config.yaml
arch: "mobilenet_v2"
model: "image classifier"
dataset: "gratings and oriented noise at many angles and scales"
train_examples: 395000
image_size: 32
crop_scale_min: 0.8
horizontal_flip: false
translate: 0.06
rotation_deg: 10
targets: ["angle"]
num_classes: 12
norm: "batchnorm"
activation: "hardswish"
depths: [5, 5, 5]
kernel_size: 3
stem: "deep"
expansion: 3
widths: [40, 80, 160]
label_smoothing: 0.2
loss: "cross_entropy"
init: "torch_default"
residual_init: "none"
optimizer: "cautious_adamw"
lr: 0.0019
beta1: 0.9
beta2: 0.99
eps: 1e-06
steps: 19500
batch_size: 64
epochs: 3.2
lr_schedule: "cosine"
final_lr_fraction: 0.01
warmup_steps: 390
weight_decay: 0.04
Rows from block 10 of a small image classifier, named by matrix and row number. Rows with one number belong to one channel. Each number is 128 + 24 x the weight over its row's rms, rounded and kept within 0 to 255. All counts start at 0. Numbers have three digits each.
Before each channel's rows are labels from the 100 images, of 14976, where the channel reaches its highest value: "top examples" is what is common among them. Only what is clearly more common there than usual is listed. The data: gratings and oriented noise at many angles and scales.
# convs0: expand pointwise conv (model.blocks.10.convs.0.weight, 240x80x1x1), inputs 40-79
# convs2: project pointwise conv (model.blocks.10.convs.2.weight, 160x240x1x1, transposed), outputs 54-107

top examples: sine grating; stripes at 120 degrees
convs0.56:143141159098133143119091103095104132110122135187109137098147117138172091151136110154128101133124134160108131109159143143
convs2.56:104131136134148150192091106133108117111103156139127146136113118145145125144094141151098114117082172100161152112068066156144100180111108142108157120136143113146115

top examples: sine grating; stripes at 60 degrees
convs0.71:119102147120143110128106132117138146093090112120136102136120109120141114075179131094143151145153133151116119133089128113
convs2.71:096158134094147130093173123095082140156128152088150082161141137140182095048156158141112125095095112113123147137121166115125145118129155136169116135114142153143125

top examples: stripes at 45 degrees
convs0.202:155126170119140104134156138125130116095133124152127170113168123073141096166109132105071102068133129135091137130164170136
convs2.202:128143117168089108121114119111134131174111128129149138126155101136123102143128143139117124110107116114134105124118164148106139096121145119128089115137201133133082

top examples: sine grating; stripes at 60 degrees; stripes at 75 degrees
convs0.153:128140124096125099081120114119104126144137149160173128128113171092141173161111100149146177097124114084135109131104138113
convs2.153:140116099130141124125108144164159115104130100198127121088096095142084143151100108144133107134145143150140130133153107165155132152152139137104188164160091090098154

top examples: stripes at 45 degrees; sawtooth grating; stripes at 0 degrees
convs0.89:141138139132132130111154109134128102129109143163120133141142104147143105188100158098115129091117132126099167146135162155
convs2.89:156130148126131191160109098171129143133134117122153104087135159107112155125074112143117172097137159126140132125121070109128114117101105107132143173138115108144124

top examples: stripes at 15 degrees
convs0.158:137093126137084112140128144108138117132153135110080163127120114169139098130090156134145125165149122140119140152146111142
convs2.158:139126125141158175119120125166107150104169088134126103125122109131110149113111129115149147108115137118124145126092090163184109111114116113098181100127086123116169

top examples: stripes at 15 degrees; sawtooth grating; stripes at 90 degrees
convs0.14:095157167119132127147154128144083136141186098140138138110146120142134156130102148139087096127156142133127095161109124100
convs2.14:148129115110123081114126119082143110138128155101170097068118114157146115109132157139114125086089117106109152136107130119114160129124137091167105101132134113160141

top examples: stripes at 165 degrees; sawtooth grating
convs0.140:103121143117127107163168109154143149166130096082137125130081113126143139107151120126080133140146145127142076134139125066
convs2.140:172143151143128129106070090159147148150154131131143126080094140167112153141107160138110128073114151126139138134101108117164182092125165132100153115171132087132136

top examples: coloured; stripes at 135 degrees; sawtooth grating; angle: stripes at 150 degrees
convs0.21:132151103095127158103115119135093134110133145123127100143154142135066137131105122119100140142114065128163111113147111108
convs2.21:123154110146138093116134150127139115157154136145125175110140100109087120129155123090178113158127091119115087113136137132131111097141134129097124060101112114108108

top examples: sine grating; very coarse
convs0.109:105105136119103104125131146110122167141110148146133112132142129160171098129131142117120098141153105144077116124118108162
convs2.109:131132129138178122157153133134122167140128154127125139150075144184127128114134152149092142097091162089123155117117129133143129133159171134133137156129152092143144

top examples: sine grating; stripes at 60 degrees; stripes at 75 degrees
convs0.117:116103168126132118177142099121130133146129117099141128104106111145152128114172113130103154143161161121111131174068143133
convs2.117:116130138119125094127112109151142196156132146114104110159142143106140089135141142140163105135136119149073129136137126089130101118137149097105100151127135140143077

top examples: very coarse; sine grating; stripes at 15 degrees
convs0.121:144164137082149132102127117148070132135120150131195139125147169107147131132113107124115137108125103133109104107094149116
convs2.121:163116155099135124149111139126113119141145111132140121135153129131164111143133153133164125118138113149106133147119076122141099167102079108105138117135101135109161

top examples: stripes at 90 degrees; very coarse
convs0.101:118151120100106119156136156145141131133082153105132177115156140101122116102140104100114133115124089165110109146132069161
convs2.101:143071159108094119104107123088144092092112095091182136133110129101114155171106103118130108139187123171095125155130114150090161142132134121117095133166088123131133

top examples: stripes at 45 degrees; stripes at 90 degrees
convs0.60:153102159147091166105141125117115148114122103100106098134129076151142107127121185121100153106151127122098126120153165109
convs2.60:114107155076114144123124118113148122105095103074144126136127152128135130089108093152127149141109149109111140151103104128124160147104135121153125130143116121127163

top examples: stripes at 15 degrees; dashes
convs0.203:147139099089153111096112117130127111147112165153157150121112157114118164131147094147157156130081102132153121140119115143
convs2.203:172123119124126105135144092118174151148195113117108162135091104151123180110135113128086156126126138107118189152116151155125109132161113136152149114111117098156152

top examples: stripes at 15 degrees
convs0.82:154112147111140102119105148110154135111098146101161159111112170090124113117121107133133224102141125121113101135111141123
convs2.82:142168114130127126172144083134139135118129132159083104091122089129132131118080131125091129138131167099149181145128138124131120154122092134111162155118138133150103

top examples: stripes at 90 degrees; very fine
convs0.136:119149146112130115117169129126073126139092124141136186112140137116172119146131115139146124132134147154092139149109113133
convs2.136:161087192117117120100127138100143135130125116103161130153102123120146116123168134108148064140152126124125194142135129105142141165123138117146125129166109134164135

top examples: stripes at 165 degrees; stripes at 75 degrees
convs0.154:162172117089164109109101153161112095115122142154144151144146155101123142175078148137114123064115121112136121103155145106
convs2.154:111119106112113116111127097112110131131149146145150150118133112116167124113161126081128100169131094116138151129128158079156138132115139117162131089117109145124095

top examples: stripes at 150 degrees; sawtooth grating; stripes at 165 degrees
convs0.123:097114152101117118127082100127133144108125107126131134111128136094122113086145150154112124137148126153121088143124141069
convs2.123:122100110136115123137117129123097109143091131162171130103152127110165076124147127106133140133156115136124110119117104089112108101134098071150101145127169145103103

top examples: stripes at 60 degrees; dashes
convs0.144:158146101142141101145133112143136092128082118121111141156108117102081140143131162102127133130116145132146147145127144098
convs2.144:138135113089135074087110156121132122132153188127094105133130136172144118118184124149135145109104082128141129141134153105146155148196130136107117103103130093139161

top examples: stripes at 45 degrees; stripes at 0 degrees
convs0.120:145075136133117113140123150128171107141102131125109066135107097166140098135135119060135144098139122143110150104113183128
convs2.120:137137126149181135124119140110130158152168131151143107144106113123123131076127160069113069117093121109129144090136110098161099141121114103189155116101138147123130

top examples: stripes at 165 degrees
convs0.97:144142186115143164126160094104124130158135129135163107095093089117192124151104149111119139107167168100101099083112150132
convs2.97:112158110152114154096098139141167124132151108162131134125140112117084147163127103087136127150162158160162111113109159160136118079128130100122119126113124146110100

top examples: stripes at 150 degrees; stripes at 135 degrees
convs0.78:131141085126163101127153153169143117183136149092167123153106154140104140131134104161117132139059103112173097126145093099
convs2.78:059156132112135146121137105178116166134091135118104123141139154117143052103127121158165131163127131131084123170087128113119106136129150125088133158143104141116105

top examples: stripes at 60 degrees; stripes at 45 degrees; sawtooth grating
convs0.33:130121137122071125164139142104154143144131114143112126133113161109133166093077167137121154104131129109114095128123092134
convs2.33:089146141128132148111166136156116167146116138168094109117156141095117088116126177144123081142141118112131111092179134115127101100131151140127120154127127155098090

top examples: stripes at 165 degrees
convs0.185:142162115144146160129112139167110120071135143126129129121146152152114119132113116129123134131101104152152184143051122184
convs2.185:108148092138144127125115132121144127117168114144126120136122119153142144097139103149090177087121134132126149125105118147146158123175139120169117148104131166112158

top examples: stripes at 45 degrees
convs0.81:138142172133128148157158163122121119135091114141110157121144119122138119132113203130114114104150176130094131095134116118
convs2.81:100166147142121161103123145153109145158114142128103122120159153119098092112158162117134138120144136136144073113171125124121127095113115106125076159132147172131115

top examples: stripes at 150 degrees; sine grating; stripes at 135 degrees
convs0.18:159128140116140152136109141122147140125125159151104112115119161140153116123143109130139134124137151138098150109088108183
convs2.18:152119107121108145101112136156097108133168127121110153110093123162170145144128121113113116156112105148165136141137100101193162136113103152111147096128094101091156

top examples: stripes at 150 degrees; dashes
convs0.52:106114150118087113184149120124133124127084106147114120140126098114119134126121161111126132124158150139102155169107144139
convs2.52:136142128106127113108154105114124162179150123116121054134106164120152122097142131144121108130116111134121132135127145075120115103114106130156137103141111126129126

top examples: stripes at 15 degrees; square grating
convs0.139:095144140100103151137130098115108124141156128170128110088139104144156157162105140102103079139162135129129137147132121152
convs2.139:151103143101149100105145142107154141166139138120157108111096174110134110132100153093134090149101138084121143093149135061128121129094131126187141115158111115125119

top examples: stripes at 150 degrees; coarse; stripes at 135 degrees
convs0.94:112095136130119148144131141104146123118107092116108166142132065135150091098147147142152121132143158171101100086154101116
convs2.94:124107125153120137162124131115145114116081136168124166126161090095098149181104129096164129157151121127147104087112132159095084120114091109117114108120122102181086

top examples: very fine; stripes at 105 degrees
convs0.132:142146140086141110124097150140102113117120119180125102141190146124119105150138135130161112093144119158126116110091171121
convs2.132:125123149137120121107113120096129096140134142135162139087127097140081132117092147122076099078120132099154151091113158129127132127137153127163120108127152132144121

top examples: coloured; sawtooth grating; stripes at 150 degrees; angle: stripes at 135 degrees
convs0.51:139113100148162104145102168116178098103091142104135136152108149116093114105138144119142163113084146142140130123130120131
convs2.51:125162110116192118082166145119123125130173129118104092130122114178127137077140146097097164092088136109126163132124144159142152156177139146139156113087148143128152

top examples: coloured; stripes at 90 degrees; kind: dashes; stripes at 105 degrees
convs0.172:124126124141141190120132153154133094132164148095131116127134120171115155155087151088098149129138114084161164134095127136
convs2.172:136070148068091106145108121096165144110175131103175130160109134131110145127112099136101142143156156126117191146132149122144180148135168090149112125135123130138123

top examples: sine grating; stripes at 135 degrees; stripes at 105 degrees
convs0.83:106100133101118163106137108139112121098140145139119115096190141171150106144096143114140129129155106130106141134092117162
convs2.83:113118103107105145085103177111153121131154145134111137122108156136121155181142076160123148157159116162158114112132123135150128135156089097135096120089077097129178

top examples: stripes at 165 degrees; sawtooth grating
convs0.128:101154142100132140166156146159128109140107116097170146121137127088126133134121146159075119116153138133126110157138115073
convs2.128:175119137119135095152133119143110135160108127131147176113148100144149080114139164105130118139109118117109136166116145089107075138145155077124133114149161150102104

top examples: stripes at 45 degrees; sawtooth grating
convs0.119:132144139071155103163138172146159095153106170145181185117129145106133113142105141149133135107124121128105107137138123155
convs2.119:100154157150130179136118108136094148173099132114135104115148173122145096117114132121117139082134150125151104155088134117099100086094110085150086156140148138135113

top examples: stripes at 15 degrees; fine
convs0.40:099107143134117124159184056119148139138162096117132105094092106144150114143142108099092118157169130136124122157122158160
convs2.40:153118098158147120164092116139133092082134118181125130104137085158122163160138125090162141118124116149131137104101086141165125154125109123079159094119089105127133

top examples: stripes at 165 degrees; square grating
convs0.143:114106176108139129165165099139132133159129097090132114094110105109139119101151116160117148148179166127116103139113142078
convs2.143:168125110121162132142169119153130146085141125125115137154140110138113214100123122119099184123134156109123138117126129200137123137152119121142155125098146113158159

top examples: stripes at 165 degrees; sawtooth grating
convs0.194:133129120127143186131093119125092148163117137103118089132130143128112133127166117164161127157111122135158132095125120092
convs2.194:137143144114158138165140104151114137124159111151132128137111128118102148117090110096129079153160198095156155122083111154127107118087076112140155133109124113139122

top examples: stripes at 90 degrees; sawtooth grating
convs0.227:160118153136119112086090176119133173091110141119110080190137139112121105109129136129148170078126115121092135098118148116
convs2.227:127134124123155106139146137103154134100140124078122092144064127170100142110140123125127132116101169121064156156124127124131151164182163147128151144110137088154167

top examples: very fine; stripes at 90 degrees; stripes at 75 degrees
convs0.95:158124170123124137107157118147129135146136124155134138118120113111141163138124140130097150079144149066114088104147169086
convs2.95:134149133149140114137108080122144172113153126144111102135100106111126142105127132127096111136106153122154179112114142117177108157147143130125154140112128132146081

top examples: sine grating; stripes at 60 degrees
convs0.100:116108156132137154139119125108144156100118120127152109108121112139150125111141119082100124134145125107112125134074126164
convs2.100:089135094171139150137140145154124128158097100192124153095146139120110091130128121116135097129160129135119102138096102143115084098114144102124138196117157121118116

top examples: stripes at 15 degrees; square grating
convs0.187:152141135127156165140107109122089107101194068125131099142119138160126135127107102104124133123129149125143150119087157146
convs2.187:139125152094163118109127120136167126087143110131134130145106119185116140111116125114099133140115176112142195133130102153153154157168153108119145150121143097116140